{
  "encoder_arch": "quartznet",
  "model": "audio captioner",
  "dataset": "notes from a synthesiser with random patches",
  "train_examples": 78125,
  "gain_aug_db": 6,
  "n_mels": 40,
  "hop_length": 160,
  "input": "log_mel",
  "spec_augment": true,
  "win_length": 512,
  "tokenizer": "word",
  "vocab_size": 43,
  "encoder_norm": "groupnorm",
  "encoder_activation": "mish",
  "encoder_weight_standardization": false,
  "encoder_depths": [4, 4, 4],
  "encoder_kernel_size": 13,
  "encoder_stem": "single",
  "encoder_widths": [128, 192, 288],
  "fusion": "cross_attention",
  "label_smoothing": 0.05,
  "decoder_width": 192,
  "decoder_layers": 7,
  "decoder_norm": "rmsnorm",
  "decoder_norm_position": "pre",
  "decoder_activation": "gelu",
  "decoder_mlp_ratio": 4,
  "decoder_head_dim": 32,
  "decoder_fused_qkv": true,
  "decoder_bias": "all",
  "decoder_qk_norm": true,
  "decoder_parallel_block": false,
  "decoder_inner_norm": false,
  "decoder_positions": "learned",
  "decoder_cross_attention_every": 2,
  "decoder_tie_embeddings": false,
  "init": "lecun_normal",
  "residual_init": "none",
  "optimizer": "muon",
  "muon_scale": "match_rms_adamw",
  "lr": 0.0058,
  "momentum": 0.9,
  "nesterov": true,
  "orthogonalizer": "newton_schulz_5",
  "adamw_lr_other_params": 0.0013,
  "grad_clip": 1.0,
  "steps": 17700,
  "batch_size": 256,
  "epochs": 58.0,
  "lr_schedule": "cosine",
  "final_lr_fraction": 0.05,
  "warmup_steps": 1770,
  "weight_decay": 0.03,
  "adamw_weight_decay_other_params": 0
}
Rows from block 2 of the audio encoder of a small audio captioner, named by matrix and row number. Rows with one number belong to one channel. Each number is 500 + 50 x the weight over its row's rms, rounded and kept within 0 to 999. All counts start at 0. Numbers have three digits each. After the name is the row's rms in percent of the matrix's.
After each channel's rows are labels from the 100 clips, of 14848, where the channel reaches its highest value: "responds to" is what is common among them. Only what is clearly more common there than usual is listed. The data: notes from a synthesiser with random patches. In brackets: how many of the 100, against the usual share in percent.
# convs1: first pointwise conv (encoder.blocks.2.convs.1.weight, 128x128x1), inputs 96-127
# convs3: second pointwise conv (encoder.blocks.2.convs.3.weight, 128x128x1, transposed), outputs 96-127

convs1.32 107:589458480380563505538579632496513417546461582533492490516486457437552539546483530513571473469525
convs3.32 080:549535528453559577481466461414520423524476479531464484516499508563430465483555539557495514360493
responds to: swell (61 vs 24.5); harmonic FM (33 vs 10.1)

convs1.18 105:491507485489482452521507531478544482509498468476639557542512492500441543515464553540503488631454
convs3.18 097:493471498484505500531534541531522530461577398394531654576530440509480515481595535447468450458615
responds to: glide (48 vs 22.4); triangle (47 vs 9.6); pitch class: D (42 vs 6.5)

convs1.113 096:494565448532566389464479551402431412529576464458492504492558503429467499490595585495511450514540
convs3.113 095:481481551546478407367441410472535507432532495531516491509500463475458540452443418440566505441446
responds to: glide (48 vs 22.4)

convs1.29 087:561483500448461459534532434490602486440408453478412515504499555512527474477572509446569509488422
convs3.29 099:474595494511499471475558499445466515547462511476485492523493443521353484560537493509417548465509
responds to: bass register (84 vs 22.8); echo (79 vs 23.9); low-pass (60 vs 20)

convs1.110 093:535511526473527609511526523475434526514460428488488438559410375464501531482490524355512533505585
convs3.110 103:483530463554527484496520529484501537521494664443508460482416529442464460480472498458507522537493
responds to: low-pass (45 vs 20); glide (45 vs 22.4); pitch class: A# (35 vs 6.8)

convs1.40 101:525491510531492576407556560555530450556486568502528458427455485462630590487486484511423485478506
convs3.40 098:525564531575433514502392434497492476477411469430526570446577399476431522458590596478532500517478
responds to: pitch class: A# (38 vs 6.8); square (36 vs 10.1); triangle (27 vs 9.6)

convs1.98 124:502536523460512552465493397483461522470487556460531514516452456469476466551435493498471504489507
convs3.98 113:482503665562489467535518511511504552522517578548519494539499516504478493513450498491472476487461
responds to: resonance (58 vs 15.3)

convs1.127 103:462535477550444702433521482510438475458546641478406496501597467525512527484453488466496449451469
convs3.127 100:474503444506503549474456501497527420436472537392569537491519480474509450511552509488470450495504
responds to: noise (75 vs 10.2); pluck (60 vs 24.9); echo (55 vs 23.9); filter: no filter (42 vs 19.9)

convs1.45 101:512374358550566469509508481481447477469457544500532447483442571466592453637485506521494523504562
convs3.45 100:496497504515551578528541475439476493479549521649528580453518520413533545511587507583485487517464
responds to: glide (81 vs 22.4); pluck (71 vs 24.9)

convs1.38 089:514532532465483532494503503433574517531496537508518476479490568475451429512413506406478467604447
convs3.38 088:522475509479473471544485454573497510449482524484500463498435437492502554463537497443509467498455
responds to: swell (64 vs 24.5); high-pass (51 vs 19.7)

convs1.71 091:394536464490546444586444460535516509594591439549445508483492527555572537439471507521571493478463
convs3.71 097:519620478405499621442523480541528483489460520480506443439434453522485405461504555450395517441449
responds to: echo (70 vs 23.9); high-pass (62 vs 19.7); pad (51 vs 25.1)

convs1.62 099:518498515455547468553445561633520530545475470462507535483430476504599514440548451523558419451526
convs3.62 102:410472497501504554478497487609569578542449534498520557490595490604483463523522601527521459461457
responds to: pluck (97 vs 24.9); square (30 vs 10.1)

convs1.49 101:474558471486504574425525444427539477466476513461470496264473452483476486618497563536516412458581
convs3.49 101:565435538507491475558511431569510536429525523513360599536510483453436514423544485533489441494519
responds to: low-pass (52 vs 20); triangle (50 vs 9.6)

convs1.53 100:529454411539461533635520527463547487543482465492479564479523611485455489478404465446480540451478
convs3.53 092:482504569497465502563611549465533444427549517506525430539527481529474445487511506523503527515595
responds to: bass register (70 vs 22.8); pluck (56 vs 24.9); oscillator: triangle (35 vs 9.6)

convs1.67 103:499505477484524524562419511446544538531504500507397455494506451555556391497497499500468615473556
convs3.67 109:517415462418489470485493427492474499481426443455445460436493551483526499454447401442650414562487
responds to: swell (56 vs 24.5); hard sync (37 vs 10.6)

convs1.8 093:571453433445390498436544462527579533498542464558455483420543479566456458476459466526454433442541
convs3.8 106:505516489562453462576441507429657516469515453465508542415502432526534573526513514522607543500532
responds to: high-pass (66 vs 19.7); pluck (66 vs 24.9); oscillator: noise (39 vs 10.2)

convs1.120 102:474486464518516452573581476543371511520481563542462506504521475467537529496526594512373463489483
convs3.120 098:498518476492465481582439497512466404500546628457472485522382446560555439498578460432574504509468
responds to: resonance (50 vs 15.3); glide (49 vs 22.4); high-pass (45 vs 19.7); oscillator: harmonic FM (30 vs 10.1)

convs1.83 112:429477536507467506501421639509456480510471445403486504529488464505369456537451485489549576451490
convs3.83 119:484534440527559572465445491556600502540468442514549542489520477522475483509584529555392480454496
responds to: high-pass (40 vs 19.7); oscillator: noise (27 vs 10.2)

convs1.61 111:536467481455487662497456540503450442517538689490585490514555526485496527458602401536500512486521
convs3.61 089:556484554488486554657426549621527488442440504432482521565438539515491448557523516444497560539482
responds to: bass register (78 vs 22.8); pluck (57 vs 24.9); echo (54 vs 23.9)

convs1.6 115:462554413495489453565510478536465606480536451511403505471490490443464453522568544531482534539496
convs3.6 108:492443491435504454464528458440418471514463581531455578513527473530492487577483546492555486450576
responds to: swell (75 vs 24.5); bass register (52 vs 22.8)

convs1.4 104:462520587404491446648625545509566499467460437504491587499526425543447546491465486528483535526467
convs3.4 088:492530499457486518486476541474460555526478538429586364487485521462492496534561495534481603438465
responds to: resonance (39 vs 15.3); hard sync (31 vs 10.6)

convs1.25 087:532507552523553510435491486439535507535540471523617492563483491531509496457513464480492487522478
convs3.25 092:494576581511532526551405417532551487503495395486453560463485502484417533489449525527413494452491
responds to: pluck (50 vs 24.9); resonance (34 vs 15.3); ring modulation (27 vs 10.1)

convs1.89 086:516426508536570483550481457464506442435533494403488489510520533461549567468471483510558502503521
convs3.89 106:602599429467448495509430489468422486442503491435559494513535433504584570473526420546519437522503
responds to: pluck (94 vs 24.9); glide (48 vs 22.4)

convs1.72 096:533476508470524528571488513543487512588508543518577487521516510541493462471494471462461543480441
convs3.72 105:563550444427441508564469465514536463418484482508555538465539462534372516501560448501436524544529
responds to: ring modulation (35 vs 10.1)

convs1.106 097:473404514524542442491521480411410513507522455483536552499392528477538523499485543525485481519526
convs3.106 102:462564496521461509567514587508481506578494555469499465442439485540462527518571521481508539491522
responds to: detuned saws (25 vs 9.9)

convs1.1 107:539603582426547469457474535581490538442487431429490479496607514516549474600510484466494537517524
convs3.1 097:476509474527479539493549427431449463540600475511502447563455479509410500508518550516591570600456
responds to: pluck (56 vs 24.9); harmonic FM (31 vs 10.1)

convs1.115 104:461453626548582521472486509570511563453493404543535490464491442445484444539445504490488553602507
convs3.115 095:451429514540546497553477532465474532650531523532425498539535569534525600469492531490449524504637
responds to: notch (44 vs 20.4); detuned saws (29 vs 9.9)

convs1.118 097:489575509537467572490494534570534461457457513542458552493524533370456528550422509549512424461574
convs3.118 097:512588614513419560431468518452437450410420447565515518479476548525433493480414499533491475459416
responds to: swell (79 vs 24.5); echo (71 vs 23.9); drive (53 vs 25.5)

convs1.119 103:499485502485482499477552496498416462321474499505511493490515511499455503525524458421492480518523
convs3.119 097:498531521500504595412554484467488481523526489472506479510462488590516464549530548536520473469431
responds to: bass register (95 vs 22.8); envelope: swell (61 vs 24.5); triangle (40 vs 9.6)

convs1.84 093:565548501542499556525407489569519479532482453487442512491540413434496491440478640549498411464475
convs3.84 095:549381536437549474472471481477459421561483473489503499423612474469533500467480385485417550515478
responds to: bass register (72 vs 22.8); harmonic FM (33 vs 10.1)

convs1.43 102:554511578461554536513437525523438477384464515630504522487533381524594550565520414554466513522592
convs3.43 101:457475490624528521475499427513522486542564481594526480469479502480405447508519474497522551518371
responds to: pluck (69 vs 24.9); glide (47 vs 22.4); triangle (37 vs 9.6)

convs1.68 114:506561532466495437489484525578500463528463477506495492530551465494482546525485477499494524508555
convs3.68 092:523530529489566443456575503534459485494504461489511506460539524468468558518484531511409486479504
responds to: resonance (50 vs 15.3); filter opening (44 vs 19.6)

convs1.70 106:485504584443482450551477483610511491438533561473395530545505520549516508505516499403526453495455
convs3.70 109:519468537506461603584469470541436494461525544612444640483462449406458449449546460601507514389474
responds to: low-pass (45 vs 20)

convs1.57 079:517491460488473465496508482534520480459510520535538503482512490483596501461505470478487457422454
convs3.57 102:464497491532509480528494426446434514520498492476613546471531531535502423531602524527481475579496
responds to: bass register (51 vs 22.8); inharmonic FM (39 vs 9.7)

convs1.56 095:581503459438521558579532541559471495469524551569521582437477447491435501405418543536546368467516
convs3.56 111:473482513488496500476558485539489540455521505473488444586445505523541508559572462465378612471474
responds to: pitch class: D (32 vs 6.5); detuned saws (25 vs 9.9)

convs1.23 106:437447413472469425435518459556501496524546504419517420544494504509503416543398492504465485475556
convs3.23 107:448511497563504480494477493526534474501537496516454491562491543520582533549528512524364533417443
responds to: saw (36 vs 9.7); detuned saws (33 vs 9.9)

convs1.0 126:542484449520506415458453509538499518418529470492482548490625406486538568486537481449431509430424
convs3.0 088:483478502615482485415540515497456506516491434429530503465485446488474432556397508510461428477446
responds to: pluck (69 vs 24.9); echo (55 vs 23.9); hard sync (33 vs 10.6)

convs1.64 099:479477574478473419519540508539512534476544494495563537506488534532539479473507471463471474550471
convs3.64 099:471546492515419505445460420529457456466511465456514494509563581463603422501449427484508501465437
responds to: pluck (85 vs 24.9)

convs1.102 094:450603559530547527515532496485367529521449510563537436463376534528466468520432491528586572556460
convs3.102 110:529453483421508505494519473422532475543499484553518478419344489450429491554537572492450414530586
responds to: noise (82 vs 10.2); pluck (72 vs 24.9); no filter (43 vs 19.9)

convs1.24 110:526450441440591449562586450528468530508407520518435589488533560482497444474556409565437507376517
convs3.24 094:506467501594449452507464549522534486553500526389473645480494526453467511462417510460509564451516
responds to: glide (93 vs 22.4); pluck (53 vs 24.9)

convs1.116 098:431575537473520506528475488464534443398548532398506502532493414473492423524484508578481486435489
convs3.116 101:424546533503447556419442538495490527405533556513439501525562503559368525422447484552526467491470
responds to: drive (78 vs 25.5); swell (75 vs 24.5)

convs1.52 095:575497398513508456528499513522409437485481566588497461542428470513503536477506546495518466526597
convs3.52 102:480522512551518440629590464474490384506503598533463512484495535521553432452653466497442481538559
responds to: resonance (46 vs 15.3); harmonic FM (28 vs 10.1)

convs1.48 116:491511431506525540508603585526437495488489622480540559496454540469492504483477510632596408494563
convs3.48 106:441500469532432356522456409517416597468494597502503492520475515551497463522407485561450479594502
responds to: echo (76 vs 23.9); swell (68 vs 24.5); high-pass (45 vs 19.7)

convs1.76 097:530528531519500626567449620506479496464430567524472519482491485530507450455549466467521537505453
convs3.76 089:520602379548503463505418565502505459464509510475520499516401489497502517561442438530543574453507
responds to: echo (73 vs 23.9); bass register (48 vs 22.8); noise (38 vs 10.2)

convs1.37 086:501393484559585523422574418494451468510473487458487399515475616477558477504427422466530580513556
convs3.37 107:471469465450488516490528413461484451455480546537405526429559517569519504444546486503442419508569
responds to: glide (89 vs 22.4)

convs1.2 115:463512558512548375437434472470513458471505519581469556355469431527598521498485489506606478515443
convs3.2 108:532495507446538529492453562483522594463495552510507539408498443550514527514505485568334489537569
responds to: square (34 vs 10.1); triangle (32 vs 9.6); pitch class: A (25 vs 6.7)

convs1.15 087:488594490525489464498604450381425525608480515469594449458580511520459492477606442461514563544577
convs3.15 096:495391436495480510571421588543494464500535568489506510550479443504509417454534488490453474579471
responds to: bass register (83 vs 22.8); filter: low-pass (52 vs 20); triangle (44 vs 9.6)

convs1.87 099:445491536526492476492498564532516578561512560536567503466510506474635513459485470467443523521480
convs3.87 091:458492592441531489508500581486451476492496484654524472495470580547603564448507514434608585561530
responds to: pitch class: B (30 vs 6.5); harmonic FM (26 vs 10.1)

convs1.101 103:428448493524491486529524459491428603486511513531449494471473480450500501441423466553500511464477
convs3.101 114:559556473527468591426527442528572467370474465485483512408491484497634514466419463546468487457551
responds to: notch (55 vs 20.4); detuned saws (32 vs 9.9)